Rows from block 9, named by matrix and row number. Each number is 128 + 24 x the weight over its row's rms, rounded and kept within 0 to 255. All counts start at 0. Numbers have three digits each. After the name is the row's rms in percent of the matrix's.
# conv: 3x3 conv (model.decb.0.1.conv.weight, 384x384x3x3), inputs 252-265, a 3x3 kernel for each
conv.76 107:125077126168142138102174163122143130087134131146090118130154117118125155149115134132132132107131170146128132125128158167124169109116096126119134106093123122132133155127147118117105134137129101128135136136139130137128154154142115125114116127052115132131180095149112089188123143129112100085120104144129116113102103101118103087111145095146134122121128095109136130100126073118116119
conv.77 126:156116073107134147081103109133113136132112124110117129141110129124135136099109136132099125101112158103110185087118146124120132110131158127090129121079178133108117099105108098143107138134144102125120177130123123133100152132110082194158097148137130118134079118185135160135135127150106081174133117139098142131140116148135116133142156113118137126121091115128115175135115163137106101
conv.78 113:128085117136114076148128104132104141172207141132126087171165126114123102150126125133108128108047121136144136142121157103088125120084101117097139165145114138099111123144137133120144111124113119147115133126144103121134118144103103130117073128118104074144126078052111170155126115128126120126130095150153088105152141119140170145066143112106123119117128134131114158136126124124146145
conv.79 112:137119114127080103122087105138123132120079128157110110125130094135084114124129135133137147151139087115090126145111114129162147102124115118116117170151125099141155135139131102122090130133144153118094123127082078157129131160133094139103114211150121145120150188119129120109122125121098061066114124135144117125159099079118122160112125154130105104121182128145110120104082202127142106
conv.80 096:125118129098139149123114118153112104131155124114111077090096131181109085128091124093180180191152103126124098098134117161159125125144119149159118108141122107127101124097123122110142121087165104128157156165120127126147151143122169124140118073156142138127100119145142128128114132089163255084127140113101133102098157132087150118108119115123138122128123127099140129123078103121113141
conv.81 083:099091130097111171115149136125135128137125177103161114097147149061115159152141148143144110140087123161111143130166116105128073150138123147129105111093130097115142102107104197143145129150119114128130134121119147159073147158128146133128119113148087123159136102115167142126130150175084106152079131106134125095120141158135141130185123132130127126140122100111134061133095100119119156
conv.82 094:106112127122124181086106118127125128123097110140124076113080097144116107119118117122153132186194233135078126116124131114101155133121108141133145143127126128131073123154156090131175080138127093145143126161139124129140107120134111109135127147130116108112110175152112093126080154161117119125118095093121084110123127122154126126085128118131123130120131074134124160131127130121128153
conv.83 106:175125162100125174124116137140124124129116131136108122103136153123129122144113139103117112118108122132142101126118140093086122127121137113087117142171120122122137125140102112170135144077108138096131142131135110169112151150130128130148093125113130107152143081105126088100128116142127142119123151119099085124122110148116128122127140116115125100153132160135120117126162130116127121
conv.84 115:092136130120176136094131119134135135126070136128109108125132134114143103133135140123134137083248149127056146143113135150113156127103146117133130121119100149109128111128134114106115142106122088123136129125160106123127127128105151125128132136146101140114125201078131120119134140131122104118107099104146151122122067181133080157186119130109114141126106116146125130182168122154073114
conv.85 105:137170102127138143118122125137133137140112129106116130115113111128100143126098118096085095124162173102105127132075128104077157138113132165130089143003132134146110088109137162143174128115097109158129131158143123118143114131134150121133107120106096056096092140115126125122151127131142069156143151117105089104096123119125098115130103088147112137111101089163129164191121168123105105
conv.86 111:124129128112117120122125118095122122111116123115114125126109123126123127124114120128127126117119141125132136090107088127140122100109106109139129173180165131166162101090096134117111139120137058087065052089058027070036132134129115134128115129130130127137151133147172141138127132136137134134113138139119128109131125125096111110110123094075126101063095090156152130131127115091107104
conv.87 091:114140152093083139095125130128133115141140136129136133132165114155124160103087123149166162135158100124130099131147151117104125131074098165103132159203119134147129087130121120143139080101122170101097157103135145119108164162170121126126094060138117110131092125116125133061169089096088121127124174141150104154127112098119124123131166123129122143105106141104126068113125119129131133
conv.88 107:129143137134096148156117161163160135116134122131108152132199138100129088115123142107115153124065097140121165119125136139104151107105143118152145121097124139137103149138116123149130110155127135118144123132128133129129126133131130129125095106122168170131131105110155141124157121114159119138139125136146100133141132121147111142106109154119136114126115093125140171142109134125092104
conv.89 102:114119151172120137113121144124127181132131119132136132131121095121142109116116120146113134165114086142120173095100120135102149146156139123120149026000122145126134097127105021189235118124119132128129124135108104144157138151079114114114130123100109117130063116109108119098122129138166084110134099078134124096069138151121110141107129134123097135111115132122152158141134116143112143
conv.90 099:144127115138108144142122141127114168146170161126131130107119127107160119154128139148191131137110110151125092084124136111102122107111127118127137122087118107100147065111137101137119125101146120116104131097087129134134118109139129146128113134131159115107104114056124103112117130146135126164161145128102132133104148158128110126144125150119126092117154082140111126105123132119099142
conv.91 088:122113116168135195115111114139133115102162118133124105112128148112113101135145179102111163128030127126085105145141146127127124146135115139125131128111158110140140110128144116036218138136145115117106137162137127152161114159167109110135125130132129112112111104128134118127136131106094160190087157108130134123144125145155110104144149124138147128125136092115138113082102115127120134
conv.92 106:090088123125115120071114120120156120107103096145160141103087113089148146126132139128107137103080167114142117143132123129130139133142138137112153129132100152115105144111118105108130127106153117102141139154128116142116137138121143170157137143112146136148138149125107121129134132102078132098137110114137127150122111131111122133181140098163101136124131157128102130130154165148189123
conv.93 091:095112111174225137088056094146176143147144104137161158174133137145152133118102131130141129124120132128133084126130096132123064149130131085128127136158112129155148155126069135121145085118167127148133174151140127181129115120101118131125073067114129142138109132095139130102140159151129101122204154150117161128134124130105118155120102148086170133130144132128146125150248142143121129
conv.94 109:132117104103126148121122121103118132113128126127102138157118096102133116092139141139130115123118130117209124098119139110096127134143125133127153096140198099140124133120109151087128145071186106111099122106106108132151122110126134075128194099113102107135125115067110123121129133170089120135114167138130118133135123130096141121129121148131071140106106131060123178153093139163117081
conv.95 103:129110125090081104146139147087118122160183122142136126116065070141151129132153117132136111093103131132086102125109058125084142137130111123129135138141133127136132098158126072097145098121100095127147144150138107117093144148116137126115103092111127077096142154134058064062108097128121103146127141129109109119066091129087100127128128120129139128121102140145150121132093132126086128
conv.96 098:127128115130134137116118129100144101118190136109109065134149165119005166129127116142082166128068052129175174115127145129130115129142140164129109128160121146139137142126207122160135136150143124148133130125147129148142143114181134099148153140142137120112123108128112141115133099108149121143128133101098148123112145124154131164113113136130140154111139132123128159116131142118120113
conv.97 110:085076123130105105118095090123085110120126121148124126114137111134134127141100131121146117126101130149112090140149135145082110123086095124118107123150104135132110127117120146109126135135122111126116118117130139156127136131133140150142141160091139156126110119104113135152120089131092047135115161105140112110170113120142109111166117101125146159119123145146120120138102143108138084
conv.98 084:117159131124128127129141098128146127112145096158092139133107124101092114133136141128124122135103094125177149117140136113127137137083161111128107127147119122129115103129157117174114148102124113107117141142108119112155115085123144124088124177087140116126135107124112129142131144134130112174130141135131125125126038098115102165118136124111039146103100132141176129120124110111130121
conv.99 097:127146118169214126081126119142140110118133096118131116151143143095160105081123130133146123098131156133068109127138121104118151117097139136125142075158136096158115175126119167134073090136084088151140091153183078087111122111108174182098113197128162140124134151144130114125122147136169121118147099158148138125120150130122138118131115097088126128103127141179101117162167185143135195
conv.100 103:104098129110139143136125148121126131121146155160134143111136127072090119133127135108122151124099132148123127148185165135159153123108100124112121139114129124128106140140133155123054148129061130128130122111101125125134106146129128139062117140152121130089100137119174135161174111144111075134091149144093104125153105114147135167112139092115133123124152132082135125097120097114107124
conv.101 111:081106146147137117159146112132090153108146160112102144075081135148149129126142159165187091096167111100073120131129136136131151116127156147122119076140140124098123127128150143156135116142126104100128153143129115174107109140110101139126105148120123113128123079127135136140079088127083159130112129107169106111129093124124185163144141118113116138131124129123123123103147097108160104
conv.102 099:120131147134098139138135165123092150104091109103141087128138143156108071124110165128141117116073085124092138153158127145084107128122152133110154132114102141123101147093128108152130093128123100132122117127151129109125158123123124123123140169140135131122185163142149114109118128148111110122089107107148111133150103124109124096140135125095107175121099098154119147102122110121134117
conv.103 096:148141120117144131163135134121121141118089142159137130100121109130084162121168096122126123126061113156171155114113112101143117098170123127150122108126132136123123152117130113130126123127113142137082101144147129096164118120134101115131166127120124128129142139102127162106152161142089121144125094096151130145146125132107136111140105128115119143121128139170119139062130147125133074
conv.104 115:123129131112130132091123128083119107076105094077098090138133136130146136130126130130128131132125128126128129143162164124143149113134128096114111150165157135134121104100084140138123130111110042070046123126097080097081129129130159144144134133127132136135130128134141122135112122127133126129130131133127126107136131122130128124099129126089121125086104116111123114119130126130133128
conv.105 105:112154204110118086132164135125125131138140120096097103132147129100174120141119076166128130108108211100094109146122100149134128144149143178186125100136156121149117137125166123128160111124122098136122121124142139129122141143130116137124130134163120120121111146137090130084125126120132124175098144106158122106125171161125132146124124104132109099097132145109145200130145098127142103
conv.106 106:143114100115151174180133121102144132147142092127140127085118130101127074144074114142147116132125157094113125099120126147141149150128146124126115127118064135134155122152130137134141117094158058114122198084116130155116154089111093110124135140120137090148103109130102098132126122116100097132151183106140132163137095132115149134138132133121142128141148132100118121131064120146149090
conv.107 106:142125137146134104155125146118137139134135134153119143130144123128147123123082121139133129116163061123118122142151108113144133127122126120127098124128137111117165126135141103118166095109133096153116128159150150141156122107176118102097122106121116137093089160100105117145118146116119076106096138123166119109152146080117157128122108127114137127145127121154168126145105070177099131
conv.108 081:092105104134118122147091128057000000019000056015000092129156126132117134128112140116124130134137136109150104113102127108104132123099128141138100116127097106132111132115125122078134098118134129130135123140113094118131143129094106095127119085122101087108127107128125103127131126113109098091090115116095088110132082085071127096124127116134108111120126100114131123125123128117104117
conv.109 103:136144138178132101116126079084139119137121132163120116056079076122197124097127108093132116095074101139198137151144116159147155142138157122127131129144122103118142127166115181193109159132097122158102122118133145113156143113133111117127129146132135141112143116122122134114145101098141047127114141127119126128114145125098116116132099128096066127106115126155104089169055085121143134
conv.110 088:112112112107119115137140137105121122119137136128236155127114112120127133116111136139124119124099125140145101098107114159157128112111118140129139135092147091128133112127109128124123132126172138123116123138131092100110154143184123187140099119138143127129130097112116122119110120111130109130140157143097153115116127125144125139115121128127114123071076095073117111116121064191182195
conv.111 097:129143133103173160141159129129134129125129136145142076131100084174130151132136113141109138104070146164161168107138129127122113135155156118099109139131151070124110126135142121150130125091124119104110148144166090180144113084117174139133127163096132109130099117142119110130077106132077157144099215125117162148131106115143131142119131167099145085130098103143145141120186165068124132
conv.112 125:129141125137129148121146148147110152130101209116121165127136131103087111112125114080137119112152128120109114100104077128103138157128133135125119125149150153169133148143138165126093122114076124114095076121159135117147131123128127090144097149117104152135113134146113124131120145114178159126119095130110130148140127129135128076133134128129150126137121105168131077129135150144117132
conv.113 094:166126119142120124114110105122129137115130151119151124088084123089138118134128100139125138137090111176108109128134086123072110136175164135128102154091110124085106128135128080119092121115156098150117109142126113129136124122117146124137123109135147133118138102154097143095099112147156185215114018135114161118133158104155096107132101113118066109135143105142138081118153136128113137
conv.114 101:124116110115139170100124058109132096147113115125135139126151101129113112086100082145126111134161158110137056138124136124134134137130118111100136108132185127126143149164133118130126083069129137093138116114141126114118122135102150122239143167134147127130130137132145124121141140118149117175125140151096125119063125124163152139099128104092118138106112139110120074130095097139127130
conv.115 100:138124141106113112132148135154127145126108084141137167120122127126156141151142126136135168129225182149102147143131139094096097132133134161133140112143112131134138131156152157156113074088130145136140137105138126132114143149088135137105068101121144132132084099142142132152123140162048142201093114147138151135088123130095133132104115148150168120094128108151118114130127085126112155
conv.116 092:202181137182131142082139134123157120157140132134133120161160170111131148112166127126166119187152083103071132133119115113105125117096138118116149147108149144079117128127158104096120114132122132139107126096120125130142134115110140144117158167126139094135134113123144114180110085138046089128102166086095134141191120126098126109118166151119140137116078125116105139110133100117142138
conv.117 095:116114113057105131141147129179166147134146123087129114132133117097127158162135127110100148147090097128181121133124131141135173145143130090070129174034116135127111139129113119081129127117103103125126161148127109137107117131118139122119143159144109121155149114185139135183114128115175178053143063116115092133179129125110081114099130119139147121131084128143146110150163163102170148
conv.118 101:105143107112122144143096121146134143110124095143087137155122135096096129096138135129095129114095151144128121113109095121128125155133125123127135121102131110130135090129140132127108142133090129130142133124079130153139132144132123094109094100129158207079122149116119113089121086112063073136148124111122126139069027118148122124130133142139134129111092113136041119145105139120087107
conv.119 102:150125138128111143116136127106134133149151132106133107143119133073166114157123115134172134157155120080097135108160129134108129134129155128151145153158143121111115122117109091082118141145108125173083141141135131116142126131129122122133137137146146141123079176129133124130140124125120143113077156105157105111150137109143134111127125119188136108128154141139110159085132116112128100
conv.120 111:116120126102104087145094129128137101131205142143097132155103122139127184125113111136126119128139137128139096139136080112137128124134134130131137130134137139151114141142141103146129108129132119146131128132108127137128153163123121150128146132127156111125129104114126163141153131141102065125132155118140091115128121086131138099131131103151137118116176110095143131152112121092133098
conv.121 095:134160131144159140145159132105121073132131126087163123131148130189164149125100119144134121179162147150124097148142147140181130144142137096152113140141140143111136189153127139114127123084133096201162136165156142159075163158160156169124101111117128191150135161137147139151185127179210166202152117131136103105147137129164137152139142134132140178126137146176169155122118103135142146
conv.122 100:112128110115123134136089109120178151114123121141135128129128115134102122151139135126109125131111133173113184150140142096085118125128126091126131116136117149126131153116096114126195122128126132144130161125099131137134128148139153103147142164094135153119131120087125137133137130143100123140116145120124135110153133130129112152099120156134112129111128142129154129104077087116116145
conv.123 086:128170166066091120155113151143102128136108134124084093116096120157113082138127116122129141126177125139167174098101137136163094126134126060112109155233139124143112122105133227226146112064152150137140148120114093132133135114113158156110141170130155114117163158151127125106109122129139193125123148113071110137158132133156117128133170124099155125139178082131151122148149119117129114
conv.124 109:119139158084143115108167121123131128145117119111121128109143122132090095112141169129116144106144142113084030147120135129119117152103105117112104162083151143119134160132136177177154080099128092142137097138146132138140087124144124117111106122140096117125118139155102107085129129109056089095187120107105156111152123090120134101089135072133131131118168149135164098175136116132096108
conv.125 105:066108138101072102101135137160133149123111126121105138122107131126142130117101142111134119110101098126229098128146141117136140109130117186156143097172106168132128117123175000143110144153140118141135114123130122104134100145132140120134143130104118159130132131113128161160119187118178181100148148130187138112126196089090140113138130129105068117141187109125191166105106104120105122
conv.126 110:097131145169129128139111118130132109135120129184128093132133125102152174128102121120111126082038207142081169136098107155160128092149100149134127138089130129104132104095115110155107080141124128137123141133099154149116138137126131161112115172102145154091128145119137116154119107145144069067128111115131118159143096113147127128095145155135116124105133127178150124146130149105130117
conv.127 083:128149179181122149114135116146126123080109125118112134108122084108137144159122107147074129090158119120119121137136138117095117127138128136144131122122127161117137106138102030151138124162103080114148113137133127150098141123140167176133129142150092108117128137127136133131142083122121047118124132130074119144142130111133150128089105103101170131072082154110095129109108105127189131
conv.128 112:170127130141129109135068105143107105100115159130166126097072140126102122137136125147144114128125134109183157108138127130121109105138102135087166147128151164142121123164147093155130074124130127120129132135124152115143131129151105139122121114108102111149139132106084106104136119152106117147131118143126128149104118104141140139135137142110121092113102132136132125164140142153144125
conv.129 106:143166150103132137117128101136157147125207124110130131144159123101125097119149131138099175140079113151110057123136153167149105116114123125146133144124102135136124147112107131157121192124081119136122128132108148130115132134156091119167134119128137094129154086149126117104135123123122123107110097134113134130101124123134135130149123147130118133122105138101119127128118139141141144
conv.130 104:118162142144147132120117108116134112126090160135096181124100118133094137123123086083140120134169120140126116141136123130126161124144141127094123122156173161138156170141122117123111146108132113125118097132138145136118140105107125132146133140164159139121129152124141110116128105120089176124193130189139109106111110087134147104119146139132160132138119129121130129138118165132145113
conv.131 105:172182119126216129136182122120151113099185110138122123096184144126177137133146096108128110131178162128130132158094097160196127111126122154133097129120064137140107148133157123123181128102134131113092123174123108130099132139116137126137148069132126126113142084114129109113136102106122115157078119140116133128128119065130120100143132144108091139131127110115077102144118151144086124
conv.132 082:123114169150127084134124100130115107154173118133158102138138126115155154151168142152093099135125129133169186101143120129155092125141103129141135121069119129120121126167104129113135127119118094098128155140130117118119130143137151199162113130117156114166189100116130133125161138117120118110137096102096095129098115131127114128110144138135122127122124136156152158072113099126102181
conv.133 095:134141153140108135130124123095125107106128110135116120096113101080146083155085070125117146106069104126105104151133111127127134121128122115137105136107181158135119129136111176113175124118115164136140093130112137137138124141144137122134156132132133110108133184146112113082129136107120060171116164140124114126133116169161132130099197130160123128061123114163136109154093102152110126
conv.134 110:122109137147153125124077071104106142111099103096117130124126115132105115103132128154131128110105133150137141089132130094162125099160132107149132107115105127124138074107112206128235109124093123127126118144124135128098139115140107125103114139090125135120115140115111106158128174115111135150147089126129145112123102132159114121115113127127139136096100095155141107185141081094119152
conv.135 095:137144135127119129170100123152156139141182107115120134146118085187212104120134125133091122144139101061162162150180169170125150141148130148127136170176129138154116118130128104125143131140137140106150123139077124125147116160112171134105148112117136105135089123089142126120145179122163131161158132148124121132139199123166117144145154127127060130099104112122100087113123105139122148
conv.136 091:121132172134184141113155141134122119121117135129099129124097144122106160125128141119127126168030091111097143130124118115078096131120152160175124130106132135137129139134127168139141168140145151122073135146174103156143140138112133160154127090117138121118115130106142173145116120129124136153144136097128165147124186126113115159147132125160142134126118157123119143141134136125141140
conv.137 090:111071118137149129159119093104153154104136138120135160196122128119108143167119118106141124129103124104159124117155149114088127156097123129129100182099158111129098106136126064025158118145159124151128171130130147099135101132129096121134147108127139130139135132117145149135123183142119155153144101134123138134136135160119092112130142123117138112117133118120122092090146166134114144
conv.138 094:118156165141193074100111147093136136101121139122137165092133127157150140121128130113126085120132141127123183119147108106163081137107126135166150163152155093124160120152142115105103143130140125123125128172133126103111124153156141135140133151131130170112102145165093106130126130077164103108113122132073118080148156134114130137100115144108132117139122130125142108126165178132135118
conv.139 121:205169146101060185059096079125145135127134133123114121117115140108173134116135134121107126080123171123060120132128146120137133123125150133138125145128130102138130115143093109122130138139173127110137140125114142126121117135133129128147115130120128146133167087125120152122133111141129185129119127130102159145146092113114150136101159134125119132117135126140154199126130102124228134
conv.140 097:139107090125151110120152104148085096131115128106100147105121127142129111099141140115087200115165154100126132147113128128130096146123113140123117148132144099068118133110115144137166179131124100098125132125162191183093133155121116137112189130158130118121171121120130126137150138124130142081181097062129140112159148116120113122110093126128144134151144115162127132124101111121139170
conv.141 097:129129130119150117141147152141131136126131073131124105156125145150144127144131092122091114125122193135128108153164137123128131160123105105141118153092178140162123113133130168186111140122133125151124138155133105152112146115141125146143120157156157141129123100125132190131124148163116138197152145152129141164100158160125138131111170147129132150125158151126171134131136147129141114
conv.142 112:087125165095142133120132115123117130100120114078114167091103128114075117132128187116118147106121114106041085136074114116134130151127141114116122123142099129132073132155155098144086129131077145099123129111102126167111144129147106167120142173172154174123120124107120114116121124125127097095135083097149103131135101113121121128116117117130111136152142111119147102144123132126141141
conv.143 085:157133099130109141056133167106134144139134116111117161139128134138124126083123154114116124154129136181092093123123138104131125109114103109130139097109143125118128131121110048073207138185175131172140147136153129121128128147116130108146135106129130139137115150146144093156138139150148154118116142165126085159130125174131113118124102114139126131124132115136141142090155142174130130
conv.144 109:153165161131138130134149148121122127150133126152113090144127123146141128126156131150124111132117136143154163136114153069054104123083100136124148113021146113128148143142169099129083099131151127125096111069160123138142160127131099090113129135147122109110131145111141139181135115131128100092161121106126186121148124172152111132146101123124178085107118106112133126117071111106127140
conv.145 107:175146127107155125122156146133135104123136123112090116091108130157119114131107127104130145136145126093130144145133099138127119123151130138107136124050131117129133063087141077129130163142132133080116136132113119094128143138150151124079078126101124126116132129128149151094141140120112121096169135112115138098160018137111122139129163123083103133153103139105052133145141112140127131
conv.146 113:146127106129163120109121140093087170124138113108166124114044111100137108109123116108135089091088141133066174136124126120132102099132111136084158125173140130123135156109149104112123125109117125148095138120113122135116106143128136140066111108120127074110131121119129119141137099122176107201116137181154081158138100130139164129110135116128162126115111113144118113129137129103134126
conv.147 094:108097101137129124126141126129132132086081120108148142110144114153137128124120139140109123123187099113209175139161159117176122120101140141179119150191114133142130138124129129132115098135091146110134140153107087128146155129109121135115152155152119165121073114148091109114141095131155130098118151104116141130133184141150122125123127124142127152110086105104060134128138155130113141
conv.148 097:160098139144133129105113109112123125124108114122115117122138118084134141102127152131106135125177109137200186154088119122143124161126128132126101126142114133132150129118116148103117157113108121103125131135128099134132137149127132097105220138125149124123101061117145128127119093129141100071122111126097113155114169120130111136124131142117156133155141123124126102157125096175135098
conv.149 108:109130137066132153102125134163137129106097142110110137130116125128133094143135144119129130097097101129093131154130124112105125120120138144151145139224086139147137106112142212081138133132147141126121118128112170116102131144131081094195111151165123146137107131111128132100169118121119062116131109091122128106144131115119143099122134144101119125134133107137128153152122136129122134
conv.150 077:136140128158123083144139111142130078082130112108205128141169152114182169138120124135166130134135110172255116158151137130114126140105127165130125096146134114137136118126133122055126079118125094164105131193152142131165131114129125120164092158119106125126127145080109140091114112107058111163082109116124096124143117101136132168125135143106132141107164121122147136133079149172125117
conv.151 090:151174107086124113129135136129130120142141128083120166123109136172129132126167143136103107126101087116131168121141097118140112125107135138113127131143104134134079119140145143148132112117123115118113093117155129203110132130120154193103077096137099121126101054121112112107182132137166060105107092095142139133165128116131132107104117130069124120118107114120123095097167098117074090
conv.152 090:169138134185154116166120128175155132171155130140092134110116107125151193112114135163127143124214128126120103155127137144121125104148150119139127120114107097116149128127148094107129159112144098144163134121113131137099107077147102120132174176117114135147084094111130120115144139088104051152132117167111108122125137129120121130132143144130161145082139126128089113092133094132173164
conv.153 090:153129137088148165140133141141132114135163125125100106147128164152086093132104124081161119138052133116163100102128145109125135111130130123098132109175143112124145144108123098140110108124110132127100151159089113135109124125119164168167128128128122115149123111118159089122122078128125109120072122198125142123107124143129127137076102135120141139109116110125105135110139148125109099
conv.154 094:128117119114131123147124129140093097135146081135127122132125123148113131130161111160157119151109171102134141117144135136138126106119152143125129126110092133109136129147123143116134096095119134124165134090112127135125148103134056110115098134096130106106114145130152111134096079153152141107112086138118128125106114070143156081175139096121128131089168134150146139100122187131134160
conv.155 104:118074134097084073073076110136144129167164136112100080137135165109095125160148164126117118149082116154133115134180138132122091090043085152099146133097125150131126203150097171135043113157123129093135103129089118134116117117115096134108122123154120112119111162128157170136098105123067131132126164096130108117185109125146149127120107086154127169148128155112152081106158132086140124
conv.156 101:143124122132132137145107119151123118121096106127119104131105139139111137136083120120148144132149111116187133158126128124144159126119174119139113153218140140101109148105113095103121096143093129108111138130109121119126146148085126129135142123120123129151134095100127046070115128156143133098115077121128104123133163136110091139146133130130129113143073102097133127146158124097124148
conv.157 085:144153113075127115118144104148150123154170133144176114125120151095193090172142100109134149168096209151118081123126124129123117118140134110173125126085110142157144131133123148144097077118079125129133160144118105134126113132119122167089131136109117140136139101128120126121132161113128146072144162153140141134128126119123129136133137138119161119109098078139116142090119077123154125
conv.158 080:154145127126080103120107137117145125119163119106120154168091112124080119119109109105085130096131113128114122121125121095128130102117149143150136126090126122117122148157149136150110111134119093122128123093134139114133124129088124102108148112142092117116128092122133053094123111128143102166161159109107125094118135161117140118140120119126122147133111112133104159106111131118080086
conv.159 113:129130112112132171119101077140130132116157142112118134141178096086122098133125115146134145171093130093071133125131129118116109133084103144149126124176151126130102121133149124152110119152114133121144164128101122110132124112157142135126132134156138124098133111131128153152140129111118096111111138109091157097091160099112138102114119105157108133121124127148131128114130141110119130
conv.160 099:122135135106113125096057132127102127129120159128083158100126107124129091114136128122119118101090107138125107077132082137172168114126126138093158139153118132131137161150125141091139131109161143103125110099133143135134132104114091127151128149130132142116148095156111135095126088130071080124165116114134085129107098114115090134127126139081144128137097147141145161107117152140134124
conv.161 101:158144143074154087128116146154125144128112142129081126127119145124124126144119126101143156165125133084145128144140114124093120129120148113146143136116198136071130131117137119108075170147144121152133131115134141145131119161135123165100134123134122120129117118123112075127148138129076164134108138102147161132084093131116161106168115136119172075136126128138142156169130129162120122
conv.162 128:111127127129084151154111114117109137132113139132126120125174093096129132144133137128124140122089118120114125123110141129138121133140141144110119171084120141138108104134077086123113103129097134114149100096147111128128145122118132108148132141123132105110129062094124123124144069055115101109131110128114136134119126122114126121100133107136130126135125116122129121092149130118131112
conv.163 082:151112132131154133127110133163116140108140103112117124143152150160153140109127163154095130085079158145101155124125115123137129130129134145143130118127128106112107107118152159099113112139117119130123125126182104123127140138168128121213098136156106123132132121130130126123128126121104124123123107123123104105132122109095128123129142148140130111145114139113130135161124134138131116
conv.164 086:130111127131149151130132147106121191133090147117097085105126134119132145071110121128127185146152112141225136107131124088098185137110131131152162141117090137147113111125130128127176141095113130131166134139121103153097128136126158167115103132066132119112097086110125137164084130058106111129130097075177120091143142111113149160114145139127169110122122148109173127147157097129112175
conv.165 109:147152165106116138167157134141107135128105124125149121169092141125137135151122122128133083130097092130205140120131182120102150097127119131122160068016099140152132113106149101124162081112124111151124110131123101077115137121138139151111137147127127119118104147138128087107136069110157147174136112177118120094097074088136142127130150116108114144122130097130084103125127101117150162
conv.166 096:129136122156102126105143134134115139129167138127134146102131123136065150150131138159128088099007105177184122134130147099119123131098136106151114115155139137152146083112124097147167130156117130141118104214148131107119128128118164094114142106129129119131139112105120130139144143094159045130116132125131133119092137132124122109127123165160079192138124110101129137116101117138104130
conv.167 099:139115179122111130151137121104110162158146154143169126157174121183133155082139156132103146104054120184126177141130166141128124139124115115152127143116138089174144135125115110074106084140139126136099132144110101102103109166117125133099126124120125130127128148114120120156140073094096145113145160207148113101131104085115155125077127127107149127154095130141129141113120105129143146
conv.168 106:117118175159079119147138160151084127180174138125110111135143140090147192129105099177135134157125141128049163133137144095124125145121107127112106133120115134127125124134118106146153126130149125058123088150156141136108097137132167159153100100104120139112128096154128116119110097129128104199074135094122133140118121151122116124134121096123126133096110127123179158135135125132115115
conv.169 094:106108142133123128128110142128076119094097126111164139113056088088094123062114142125134103068223097138000119138129142151086142099123133121129148117148135118095135122113115146116098163142135125121134161092107203105062159128119125142106150138130118129132123103083095086112143122150059094100062159145119130140061132132125105114126150125167121128159116125154138133108128121107138107
conv.170 082:142129171131172121146142109087092082104117144058112112132110124140167186117172132130125071143191138162162092130132148114127131160117158099163177125150119123165142109121116127101135197130121123131132153149157101168128146142138092107151145174132148159116170121084122144104152142112096137141125131109152064098127116113097146109094128129099167147100126133166131145143166155133189077
conv.171 088:134119127160158123106105119127089133153148113137130133110150144171132086088132125119092126036156119068114137121106135132106100129141148115102128123116136137149157125115162143086127140112131139106142144145123149128086119123154030061143154148139104114128095123114104141106150114123131088114129146130107123126091109113130148140179139108151125130147132161113109103153126116140126131
conv.172 110:178104063137156098160150139159153124102122129112108144129117085150107158109121066133155122127161147128151154138161093111110110121118128108115127114149105095121135097148099164134127146109106126164090087124092125136089120166121113140121098116103120125124092129098121127143125110129120132167137140100152090122184211108150142094159148116136094169108131114174128126073093061139096133
conv.173 102:124113087174135118143127130188146117137176148127158114169154151117119110130130095139115094144097143119072157085132116119102129155156116131164141145119128139120140064171137076157129138144148094133099075125133144125144112171123107098107094140135121127137107078113136150119090176118109214103172106152135103101182149138106084135135107121131134129119123103132118115128146099134089124
conv.174 105:127157121107141126115144144116129129124118155111143089145114152116111171165108164142109132132114126189113081168127139110112124164150109148129119165137127113127114150167124122124110121138146151131113090129153135104137129087179112122111140132111113152097130121123125122116142111107129136119106106123141120101163144112144124094137123110117124093157189107127137152115121097096111133
conv.175 122:122126121110118123110123126130102131128120129125121132138134122133139125127128125104120115100118127098118125127126142121092125113092111129132110128143129103136115088089111108091105117110119058091085068089079070073080123132126131133128132130131123106117126118121144132138131126122142133130120137141107103094134142124139156130077099080082127083074100076119130128132121111115106110
conv.176 115:124156142153164134112123120116140149144118112132150120139114132119109081146123122134106144118099099129143113123138100124129144111150104148098165040000108136080152134140138108137105120133114143127152124122128130129101139144126119110128114086134115129124108137138145142100110141126130118112112125119134107116134094118113131135122139107127118136095135127128139143156140194142177152
conv.177 111:137134152103096131078126097103124137126134150125117143165156116127138109131126134116081110113146132120124135111156113070129103128080116127143095171188068164129104110131128172142122159129124164076096115128133070143129131154140119161157127092107172112132118127113152141125111151125170125119133118080134161112114101138144065124148098105098136140126096128135140110043133162141126160
conv.178 091:123103121145128139147107108083113110112127133132141114143140134108109168137122106084158155126128150171057086130129142160071131126134128144107123089130170124145120115121077145153105103133151112137128112123097088165079129154139059146128131156133127096130142085113135083137078090129058115087090228124170074094150099101096072128133142136092105111154133136082136122107153164113138115
conv.179 104:119094124157087143120073119140116115166194131143108139131142117113146125160162170128127104123024101135128161131133125116087081132135141152180132085123139141159128111149120160118143114119140110146150130147124124146115134093135134130115183121133126067116102154136122167137154087126186092165136088089104085116073116098155152091128163134155155106147137129100073090142069083125136114
conv.180 103:127152126110125102093179148142178141139105092130129113133138117114105077102160127163114120092151170076130171132150146097121123146141119141064154115129111143134103106127142161139106135093119087136160122063140125165136083122162166169098165151181131131131068119176123127129129103130148110116128101061138100142105098095100125140156094105100149140131180117118114142136164137151130085
conv.181 086:121173171151111104097107128135104120092106144098141130122124097114076106116073135152101088164120179112117124133146133140134130160143130147121136100103135112148146133130155093063131144141136130127083139163130141137093121113138159155127202137122160154151129139178121135124127151150083117126126107160095114131171110130152163135126102112127125128134137123082128108126131184103102119
conv.182 085:167145156138104129122141133091151111142123112135131125135105080123112117148136131117105115160045129122063109128109116150062108127107141095077099071115115129131132126134120130151088149140088116127080104135110147132110116131152103093137122114147144112131118110129108091115128130159145110102112128083114128106107116121138123107095135099126136106144120122099095073115157137127154138